{"hop_length": 160, "win_length": 400, "loss": "sigmoid", "embed_dim": 128, "encoder_activation": "gelu", "text_encoder_norm": "layernorm", "text_encoder_norm_position": "pre", "init": "trunc_normal_002", "residual_init": "none", "eps": 1e-08, "max_precond_dim": 1536, "one_sided": true, "max_grad_norm": 1.0, "batch_size": 256, "warmup_steps": 170}
Rows from block 12 of the audio encoder of a small contrastive audio-text model, named by matrix and row number. Each number is 128 + 32 x the weight over its row's rms, rounded and kept within 0 to 255. All counts start at 0. Numbers have three digits each.
Before each channel's rows are labels from the 100 clips, of 14848, where the channel reaches its highest value: "responds to" is what is common among them; "band" is the frequency band that holds the peak. Only what is clearly more common there than usual is listed. The data: struck, bounced, scraped and rolled objects made by modal synthesis. In brackets: how many of the 100.
# conv: pointwise conv (encoder.blocks.12.conv.weight, 240x128x1x1), inputs 0-63

responds to: size: large (60); wood-like damping (45); clipping (33); text has "clipped" (33)
band: 2000 to 4000 Hz (60)
conv.32:207129131123184121131132124122142086113130199118104105176172123129129117131147137128110089151160123087123126111129151100126101122072070124126163134128129216122119092155131134101120182101116164

responds to: round plate (69); one hit (46)
band: 500 to 1000 Hz (54); 1000 to 2000 Hz (45)
conv.221:138129132187144163135128099127138128143075140126132131126146079225128121138122093051113109207128145130142163118136126107088132246052095127194131130165114188177114124132152101136069127085128145

responds to: one hit (67); wood-like damping (66)
band: 250 to 500 Hz (99)
conv.158:128144128127105069146131173120123128142107123132131100132129130125123225128135110129113181133105217129125148143033107129142118157131101130139145126108135136157121040108150127128090082129132126

responds to: thin (high-pass) (94); striker: soft (84)
band: 0 to 250 Hz (94)
conv.77:125127127115148117217097107104114126141132107127125156122143130135126130172091115113101098135130069217146110050114114175061037121122129097127072145128120148149075102156149104158127127137076145

responds to: ceramic-like damping (35)
band: 4000 to 8000 Hz (61)
conv.124:112132132113075145236206129179112134104209126129116088102092163145130143163108129034121104135087144144133133068131110208184116111111113136099105112174121111100138133154086161124133122169032126

responds to: muffled (low-pass) (97); striker: soft (97)
band: 2000 to 4000 Hz (82)
conv.194:129134124139105120131129133129112113114114134134177092121129120131153136136160118120121143129151186118135206153117124255125128132161133099093165131122214121130130124173162186169164101143130120

responds to: plastic-like damping (100)
band: 250 to 500 Hz (99)
conv.50:127133115126130067105132106127142082130177161118075120122102148089130129128132123062124131082124152112135121125123084102129116124129255127133126117126225139151138121186128131126129243154081101

responds to: reverberation (73); text has "reverberant" (73); text has "room" (73); rubber-like damping (69)
band: 250 to 500 Hz (74)
conv.52:146141135125112127070137096128194135131147134135028119127119127101127137127160168127092072134159098136129186144147002131124180104066113140137228141120126128124150099158101093086118181129109115

responds to: medium (79); mains hum (45); action: one hit (43)
band: 500 to 1000 Hz (86)
conv.109:066124145174136051184074136101182132115175143150127133113114126133125128111109137120115124126126000100130101126130064133139137060164137149128134151161123200120080144123116143122104083137117128

responds to: scraping (71); mains hum (40); material: rubber (38)
band: 250 to 500 Hz (37)
conv.70:113112186115162129139163044128132165120119107124166113088040130129156122104057134118132142086095135121126095131134138187172133102129121123142166137138154128127128141109132120076135130122092160

responds to: striker: soft (93); repeated hits (56)
band: 500 to 1000 Hz (97)
conv.129:150092143142119126115126081129156123078136156153089131131101126124150125162097164091134200151124124124125130119123156114180148090126136128132124109155114078099167147113138115106135095159104126

responds to: ceramic-like damping (64); size: small (61); scraping (56)
band: 250 to 500 Hz (95)
conv.68:192129137130122098142117109140097122136154145138117092190097129102140122127128069129145127114116143126117134117026064105109200147131091092121125125118115160139124089134084165100106216128101184

responds to: large (67); one hit (46)
band: 0 to 250 Hz (47)
conv.80:134121077124137160163134131175159135124085132183124124133138032177141126133136096110148145129158152150095121099126116138058095128087089052102104124136125156128152122051117033157106122180064158

responds to: large (75); closed tube (72)
band: 500 to 1000 Hz (68); 1000 to 2000 Hz (30)
conv.93:126124129110159168054096125135132109129134127127164124137121028056113132123145157095132130168149131082141097195139142090123108097117128026210148141048123141121136120147141127128124115167125127

responds to: clipping (84); text has "clipped" (84); one hit (55)
band: 4000 to 8000 Hz (84)
conv.91:128128093077115128118125135133089112148123106135185066043128131124127149102119106142110116112203120126131165103128109112144121129170155087072142062179109127073182117126130056154144115180108128

responds to: hard striker (99); steel-like damping (53)
band: 4000 to 8000 Hz (100)
conv.177:141171053184086093154129107116131204112094119141107143173159115127132119121165127139142133135158060106146127138103115125171127108093128073134089141127096161130069132129150143083109108083138141

responds to: large (78); one hit (60)
band: 2000 to 4000 Hz (55); 1000 to 2000 Hz (33)
conv.190:114140130115116131173104064125065150041135168128254131127125142144131137130106097128090158201130181130116162126172083169127144068098123147110196066115144125192128086131100143125123073133131128

responds to: glass-like damping (59); ceramic-like damping (40)
band: 250 to 500 Hz (32)
conv.222:152118150141126096031129119130113115128049091116115072077132137153148079131103147139092152143144155097133125131083109120127076130128050103115108109120123130152188100173161164150131174113122057

responds to: rubber-like damping (91); scraping (48)
band: 250 to 500 Hz (100)
conv.197:132108118127053168064118129127125141111147125124121124130101129115125122155127131133082141156139089139150128109106066100107025129106106120127097122147138121077134124187147129135179246121061126

responds to: clamped rod (51); one hit (50)
band: 4000 to 8000 Hz (53)
conv.231:123167153170189140111112147160084138190146136129140128145102115128193091137137101106131117112150149102113126127135113129086136131131118113123113148099142103219225142156141129065129126083137156

responds to: scraping (58); glass-like damping (54)
band: 4000 to 8000 Hz (83)
conv.88:185132118139153107116105164129126134000119129123103046119134126121189096138052152126132118128122153135150033131133129131244117124131121102080123130130129109123126130117129158142115142137119235

responds to: rubber-like damping (91); repeated hits (55)
band: 250 to 500 Hz (49); 0 to 250 Hz (40)
conv.214:166112124095120193093128115127149147124131072127127143023121128139132126140137172106116144167121172196094157215068215137122212125101167119131135132145157171113108121183162127143129121130092100

responds to: round plate (33); mains hum (32)
band: 2000 to 4000 Hz (70)
conv.99:124109167133094120167135121068074128073074136127122169147147093132128130143142128142127128124163115048111192150136084112177128135121148136129084124096046122132121094131133126125125124131125128

responds to: small (79); membrane (73)
band: 1000 to 2000 Hz (45); 500 to 1000 Hz (43)
conv.105:151143127207127189141098116158128117118166127099153084099135171075165086131116128122118122145143107122123079168125112131136226153088108149250151126142127134139142117098125115139093122094146118

responds to: bar (84); large (78); one hit (47)
band: 500 to 1000 Hz (94)
conv.36:123146139062185130102109074133157117128136117126126131123108076116145126127136108074170143148165098129131126133143128134125120039175113109101113050022104145132123126131130135131115108240127129

responds to: steel-like damping (90); clipping (25); text has "clipped" (25)
band: 250 to 500 Hz (53)
conv.110:132056047090063127167132123096091221147160121125126126147153131146125079145104106136129130137156120126139136105160129127092131174134131130110111094122103187137140096104196129214149118089165125

responds to: one hit (74); round plate (55)
band: 2000 to 4000 Hz (55); 1000 to 2000 Hz (35)
conv.112:104131123123213166021055109122150146124028074140142130129081132114112122153098130095198133127134099127164049182128109123111081123147124184156128104107122114216205134182139128133121094127172126

responds to: medium (96); bar (46); ring (46)
band: 250 to 500 Hz (96)
conv.102:094131123138223100177179099106146121141126118092120062125130149116088124135135140125128145081122145088248134129126109128137133133058119115108124173136124119131140131120128119145105127093154131

responds to: large (67); round plate (42)
band: 500 to 1000 Hz (52)
conv.227:132144124129110122115076129106122110130148118125108115146066151126118146141137158146154106161098137123181106108148157125122062138208187100175090184113097131125142200136115154138128078000115170

responds to: muffled (low-pass) (54); clamped rod (45)
band: 2000 to 4000 Hz (67)
conv.59:185149129075118124038165127142095152124157128152115130140081117159138136099160137094146116088107132130160122132147093239125136112128117140092120072115114113159153127124128144134106138132123154

responds to: glass-like damping (79); size: large (60); membrane (48)
band: 500 to 1000 Hz (37); 250 to 500 Hz (31)
conv.154:147094187132089116102089125117066129110113097102155129083129121140172100064069096135112103128163093127132122128056196160123127099146063131113134125128072096131167092133159108135103137110219112

responds to: reverberation (92); text has "room" (92); text has "reverberant" (92); large (66)
band: 2000 to 4000 Hz (65)
conv.175:093100120144152129122117121126124144138111188130230135105125114130192126127126149118113118127120152092103122140232126166126098115128138142118000115127112128156122142127184115108103148092102128

responds to: one hit (68); membrane (47)
band: 500 to 1000 Hz (43)
conv.19:121127155147126137115094126106145131175135153128130165102129120129144121154128149167131126123065136129097178124144089000108143141070132103149133132135130130093211129127130218140172154143122074

responds to: scraping (52); mains hum (39)
band: 250 to 500 Hz (75)
conv.57:153130126135182094127126130150235081112124130125101183115112132109232154188073127109168112099078148146141074102129139113119103113092089129101100128101100132129114130128088045132093145109143105

responds to: one hit (56); round plate (35)
band: 0 to 250 Hz (53)
conv.128:131130130079125202141065136129126131130135128162107129111144127108138119050127133126139127142128153151250142105126122127126125090255109113123122109176185146150155108093121128129118128131106131

responds to: clamped rod (75); one hit (50)
band: 1000 to 2000 Hz (55)
conv.65:128143154188147100000156118130132128138154134124129113116134165111123130134113023021094127163054152135124120126131119141126108127135131133134129068074137123134142129130123125132121144121125109

responds to: round plate (57); clamped rod (43)
band: 2000 to 4000 Hz (76)
conv.181:123085129134152123050214190129128134111129128164122125146097082129144141135128169059124114134130131104084140137128143135124126000210138086049124044143130144149128141125131132114107125128105120

responds to: medium (80); action: scraping (59); ceramic-like damping (54)
band: 250 to 500 Hz (80)
conv.131:169125090034120043129127135106083132125139219101195067123127165141127110147091125154112122106129093119152125117128133132146121118128128138127130154129092126146142116109222117087123145132077125

responds to: wood-like damping (69); one hit (67)
band: 0 to 250 Hz (100)
conv.79:097133070089131111120120134131131091088135070124120133141127146108186105140162144118116114121083139000132102134180125132008132131086129123116120072152124146146133105139109125133132090133102127

responds to: wood-like damping (71); one hit (46)
band: 250 to 500 Hz (38); 500 to 1000 Hz (37)
conv.153:098129120131156109122125143142124045153175190124126103106132123129120208107031126129166127151117128154127163148126118157000153121132137127129159131122130116181196125161126127129132068133146139

responds to: rubber-like damping (77); repeated hits (46)
band: 0 to 250 Hz (65)
conv.92:186129089134097134168126037163118152077120088108129134092115101149116188133126138136118116126128187125154115131149255217131168106133129130109127140108117152165119112153164096165139093095128128

responds to: one hit (59); wood-like damping (40)
band: 500 to 1000 Hz (82)
conv.26:127151129129123129087138120133099134094123101138163134143116164133131121096123128151111176255185144130127156164124127106141179114124109158155147121122129240152167137139127111112173127126174126

responds to: scraping (83); muffled (low-pass) (38)
band: 4000 to 8000 Hz (54)
conv.116:141138206138112140135125092139133115120148099104186000125087130127166135126151170122110136118190152105130180132163086130118141151109135130123089158178142143100117159119114201105129132123184165

responds to: repeated hits (70); membrane (38)
band: 500 to 1000 Hz (85)
conv.1:097126167124128126132132114162161121150090124182131135120125128143106156113126091118134141125151128084144208128140168082037175128126124135123174126134118112123233130106160112146108131129133146

responds to: hard striker (89); one hit (76)
band: 2000 to 4000 Hz (54)
conv.213:111117129131126113167089151135123126130186144093156162129133114084125095184095179129246127127121114120146129134116143129126128091164087221129202206125128130196137096133109122124212148108130117

responds to: striker: soft (99); one hit (60)
band: 500 to 1000 Hz (81)
conv.139:128118129117059131126128137130125127126127113181124128121151134099125131139103156074153131179105137126118126173136130129031139138093128119116096140128115154105128133129128092120154134126118114

responds to: striker: soft (82); scraping (69); muffled (low-pass) (30)
band: 500 to 1000 Hz (53)
conv.211:000109128163137093090139106121103130231168144155116135165143091128130131085161104160106114112131127128139121120040062181059131174140116127155167184126077154131097126132202142091121106142095130

responds to: steel-like damping (97); size: large (62); membrane (51)
band: 250 to 500 Hz (51); 500 to 1000 Hz (41)
conv.143:215093120127124063150133115079125126113124129155122146142125112127104077108164117127165197148139117107133133077127128117132113079132127170127134125127135154109149185126148127045125139206155128

responds to: wood-like damping (100); one hit (53)
band: 250 to 500 Hz (100)
conv.166:126139121129161130091119183138208110126157140127064166126128108116135161130123112136127129121123129127125139147212128156171131127119110123136149086113128156124123127130111122146086121123255134

responds to: clipping (51); text has "clipped" (51); one hit (42)
band: 4000 to 8000 Hz (54)
conv.30:138109195123090101105121112129131119220166136110104122104121075157119137132155107106124124138130165122090205131080132109069093135071130123131143114113144110049134124104124132181130099122174127

responds to: medium (96); bar (50); ring (46)
band: 1000 to 2000 Hz (76)
conv.167:127125141098154012152143154111152126125126136159120132126127102134082149101134171115097098138133128127214147139128126110143124025128128124069133069133127191095092152158168099140130163117074143

responds to: clamped rod (40); ring (38)
band: 2000 to 4000 Hz (55)
conv.14:121115142037124121091130118119164125130129129121125126120136138114133125125102184154110125101132126129255143137130137089126125090134093170083069138132082161162136123130121147084111130098139113

responds to: clamped rod (88); one hit (55)
band: 500 to 1000 Hz (65); 250 to 500 Hz (34)
conv.21:124075164076149131138120170135132151164114117131130130127124214153127131130126125125120131199142142126162132109144099131126137155060133255076132139138122117145142128128144128125130165000125132

responds to: striker: soft (97); one hit (64)
band: 500 to 1000 Hz (100)
conv.203:128130127132107089178111129082129122140142103175117105109089128128127120142109146109129174174116136127103128147128130114111110135129129119126149142127139138125093130127103127056166124120121133

responds to: clamped rod (84); one hit (59)
band: 1000 to 2000 Hz (57)
conv.24:143093129110181129135193141090142099137121131120169137169133120084141116147155130109093064119129116139255122125117115121138125126114132132238143171165156165139126129102126062131111082122139130

responds to: small (100); one hit (56)
band: 500 to 1000 Hz (51); 250 to 500 Hz (49)
conv.217:120160127053120131122255083151134129129132138131146126143088122124118151120133072116172131059080101128128138121120119115127115085058092050074134122148128130150115152128117110105132135046137176

responds to: rubber-like damping (100); scraping (43)
band: 250 to 500 Hz (94)
conv.111:094087117125135138175109127127251141230183135135133116135121126082107128159138127143105132132141130122063117129159125129074119108128130127152125077127139127138162110157194128133136164119125128

responds to: thin (high-pass) (98); striker: soft (82)
band: 0 to 250 Hz (98)
conv.228:171088122090091114128128127165125111127127131132082080143106128110079148127129127114100128130136112255125131130097129122203166154194106126127160100142063139164127120201136124058096130140133050

responds to: plastic-like damping (46); mains hum (40)
band: 500 to 1000 Hz (48); 250 to 500 Hz (43)
conv.138:126133128218157127079124126130121118127129126078094108124128120131128131180155042123123119126115227150134111150122130128124126146110216132107125192142127130120142151136129164147103189126128143

responds to: ring (47); clamped rod (34)
band: 1000 to 2000 Hz (43)
conv.9:086125128159124071129128184123145127116141118149130116138124159107129154127135084026126124100156165130255151148130165120105107094123126176055124159229080149090127134132125120163121118159084124

responds to: muffled (low-pass) (90); action: scraping (44); pink noise (40)
band: 4000 to 8000 Hz (80)
conv.90:130127128130101132178126126126072106068158110121131139154133107122094128116132163129125114128073099177153127098131123188155049140117116125134098105128080139134124123136155255238125174127108123

responds to: scraping (79); mains hum (66)
band: 250 to 500 Hz (88)
conv.38:204110151132179160046105111179073120126092124112159125117130130134112142143067154125120121093129122083128129163110124093125125115128164113128090130114138046134119126065140174135131126131125131

responds to: reverberation (96); text has "room" (96); text has "reverberant" (96); one hit (61)
band: 250 to 500 Hz (67)
conv.123:171128175131075161130101128136129125157152113134193128061127126109069085097098149107130124137090056187120149140229058130125097128081112091156128120129134128128115149125128111097184132150122127

responds to: ceramic-like damping (44); wood-like damping (44)
band: 500 to 1000 Hz (48)
conv.118:101127152109134128132121114119127129100159128112146177147129139126111183116148133130146144138119128134105217128146125092157255135121124121118168134129121150110167089102135060112109069101121157

responds to: thin (high-pass) (100); one hit (43)
band: 0 to 250 Hz (100)
conv.106:255133173129127116132122127107128126127125128145210120133132118083111130153115129130102113131118141255124124136126129129163081134123180126121075115139097124128080102173120144127129104177117127

responds to: one hit (67); clamped rod (35)
band: 4000 to 8000 Hz (56)
conv.149:128126147223173162128113138099122133140145126095172132125112135127130130150126103151093141115121153158127136190125134090118105143115123113037106080130101160138122125116115168105129143038119108

responds to: thin (high-pass) (100)
band: 0 to 250 Hz (100)
conv.176:186127134066126096147125121135118123145121136119102128146111131094126140056146131126133127129150118255120138125130130126123124149076137149120127130129114136132017138122122054128093128120128132

responds to: membrane (54); repeated hits (50)
band: 500 to 1000 Hz (58)
conv.49:128135162130124130149129102104167145148128117187154128128135142128132126109113136146119140132140123126119057129131197123116127173156129173134079119123113150125199120128129096095146110133155116

responds to: mains hum (93)
band: 500 to 1000 Hz (88)
conv.40:232127161093124139140128129055121083070106111130131127120177128173128128165111130137107116132125121195085098098116128126165121149121199131129096103105136138118017110130102124124133130129155097

responds to: thin (high-pass) (53)
band: 0 to 250 Hz (51); 250 to 500 Hz (37)
conv.209:161159127117139127152117127031115130124155143129116131141129142119126131132123148098081110128124046167126141126131079146193106106140155097128130143147156133107076080126116165126166125119000117

responds to: small (94); one hit (59)
band: 250 to 500 Hz (93)
conv.66:116184109197171093111208119137147124123167130113126136074162089133129134136122130135151164096111138153068127129123127142096115181127089122176110160052102119132114109121126129128170088035128124

responds to: rubber-like damping (100); round plate (38)
band: 250 to 500 Hz (100)
conv.96:120130119129113118129143135115160125133097163111119126123110122130239147114127202121134156118121129111120131124000189130081190127109124132151118133132146129127206123124110111163149133131012119

responds to: membrane (86); one hit (50)
band: 500 to 1000 Hz (60); 1000 to 2000 Hz (34)
conv.11:146058133124109086081104133162127115130169148098104128165115134231098131132130097129133128129112139138129122123123141127110109104054124144255129194198126188159100123134126133130178117116132134

responds to: striker: soft (87); one hit (72)
band: 500 to 1000 Hz (86)
conv.163:058123122087175102132129150134075079134129140130132121129139136127156130125099112122133125159071173095100208127034124127203134140154130106130115118134118178137144141117121142125127121129124109

responds to: hard striker (96); square plate (38)
band: 4000 to 8000 Hz (100)
conv.171:199128124151101127140139125119119157125082163119132126138114111123125145122134145154104129134169078110126120130126103105013143099125113161145129131125139133109129041139100159111122128134099133

responds to: ceramic-like damping (73); repeated hits (48)
band: 500 to 1000 Hz (55); 250 to 500 Hz (32)
conv.53:080111113133132121128131189101129123120116119161168128132110135071210125133137126130109188108117132128127255109005126127117178115103087134149114122139121129129141088128174123177114108130199129

responds to: wood-like damping (78); mains hum (27)
band: 250 to 500 Hz (94)
conv.15:127110146085130125134115101125186071101171205124132121051111131112132143134157109104116109123119142128128125133137089115122112117127103131134182132126159076134125130168157107126140082118196144

responds to: mains hum (96); rubber-like damping (39)
band: 250 to 500 Hz (96)
conv.10:125126174102119100118108127000121119125128126147128115115175126113140120121102144090169130138122243077125125111129130110150164127103109031134149138101140072135097138141148135110126120121102112

responds to: hard striker (85); clamped rod (61)
band: 4000 to 8000 Hz (92)
conv.150:101112115186127130124128124089116145125097127077161154130109124122113129149190134158132193131148115166124090189118115161159133135133125148146104157105112128135059152133057114149129131068105115

responds to: thin (high-pass) (98); hard striker (85); quiet level (73)
band: 0 to 250 Hz (100)
conv.233:132139118110131122078147126137127124076135120119128216131116128108255126112140172124122053147106085192113090127133121157134113127132131096116106102128153135127136075121107121156101103128123129

responds to: repeated hits (68); wood-like damping (52)
band: 500 to 1000 Hz (85)
conv.230:095124137131122129186127106162148077158091069172132136126127128151121124127094144132128149120131088105137178137182135129000185136130127126133131130148174130119242115117142126179119132134131176

responds to: striker: soft (89); repeated hits (79)
band: 500 to 1000 Hz (53)
conv.224:128129134050113130125126105129129116200139162175129145066145141062131121138122131107071150108142130135154131123129146207040129125141097105128126133132148094147122104119231124103075096116094127

responds to: medium (96); ring (40); bar (37)
band: 250 to 500 Hz (100)
conv.31:139070128126127111094151103125122127118133132106184127123154125129156143165128150086122136124140107130127132132138132131096127124036108082088115154082127123033141079138107111130122157045125110

responds to: ceramic-like damping (53); membrane (33)
band: 250 to 500 Hz (30)
conv.204:150116122133188125129122105144115061124133137170121050157129142129145172143017131135170169108130078126100122132149077124024126160127154105096115153129157125129161127147105128111081183088166129

responds to: wood-like damping (37); muffled (low-pass) (34)
band: 4000 to 8000 Hz (77)
conv.122:153126154101125129147137131255121131119119122110126146163105122112120144150123149109100121126179053131126141142138166123172110145126152130126112162108131204166153116130097196134128128129108184

responds to: bar (89); medium (75); one hit (54)
band: 2000 to 4000 Hz (84)
conv.46:123142135176111096125094107119142058132124145127126137138155039085124153103175132113126131148111122126076068128128128136124128124046134137174121146112138138089126137127116126140113096111117130

responds to: hard striker (91)
band: 4000 to 8000 Hz (100)
conv.215:056101139130129134177101123183126125111129144134092135096045133133108220106122085125073135128084129132104115052130125101105121074140124165097150098124079006081128138128182195099130111126165169

responds to: one hit (66); clamped rod (40)
band: 1000 to 2000 Hz (35)
conv.64:114119143157134130119102130112243124126132115121128130139129128122144062134132111124084065164115135139136134172125090201127119133139144163111184142133128108127101124105151112165129114127126122

responds to: ceramic-like damping (85); repeated hits (43)
band: 250 to 500 Hz (80)
conv.3:127126084142085128190112173128146062148120083134138156153043113107123124111173117111126170115102151106141126130061160134103126124123119115095050128115130130121123073142117130148083147121156121

responds to: small (86); square plate (46)
band: 250 to 500 Hz (83)
conv.152:128123154109111090116252100128144130131123145154142135130104050077113130098118132151169146126124117085129129118112128132172126125146125123157141082174100129089121110156101121130099138125100163

responds to: repeated hits (59); membrane (56)
band: 4000 to 8000 Hz (62)
conv.107:083179176123113137199132096242118114182045131121096123133124131136164146125108166234128143128113128124123134095137109130138145139083133128120139097129098121116175118152076226219107132159083165

responds to: small (71); bar (60); one hit (50)
band: 1000 to 2000 Hz (44)
conv.89:129126127001109116024046080154128131129137121123129143114143140178129126121128105120152111206098132127255154125143056109063116183219128113094127127115127109128114126139110128102121125132149128

responds to: medium (61); ring (30); bar (29)
band: 1000 to 2000 Hz (42); 250 to 500 Hz (42)
conv.74:173123144148071072240190127123130142128145126161118124129139133091078127112131142107081136128109111130185149108122092119131127138129111136097138045149118129077059135130139158108144102090130126

responds to: steel-like damping (97); membrane (34)
band: 500 to 1000 Hz (63)
conv.127:144115127128124120191126018135127127124134108134122118130129129130120128112156137124119186121189128128131103176127123121092131130123124180130145118116119125111137237102203128090127149121128127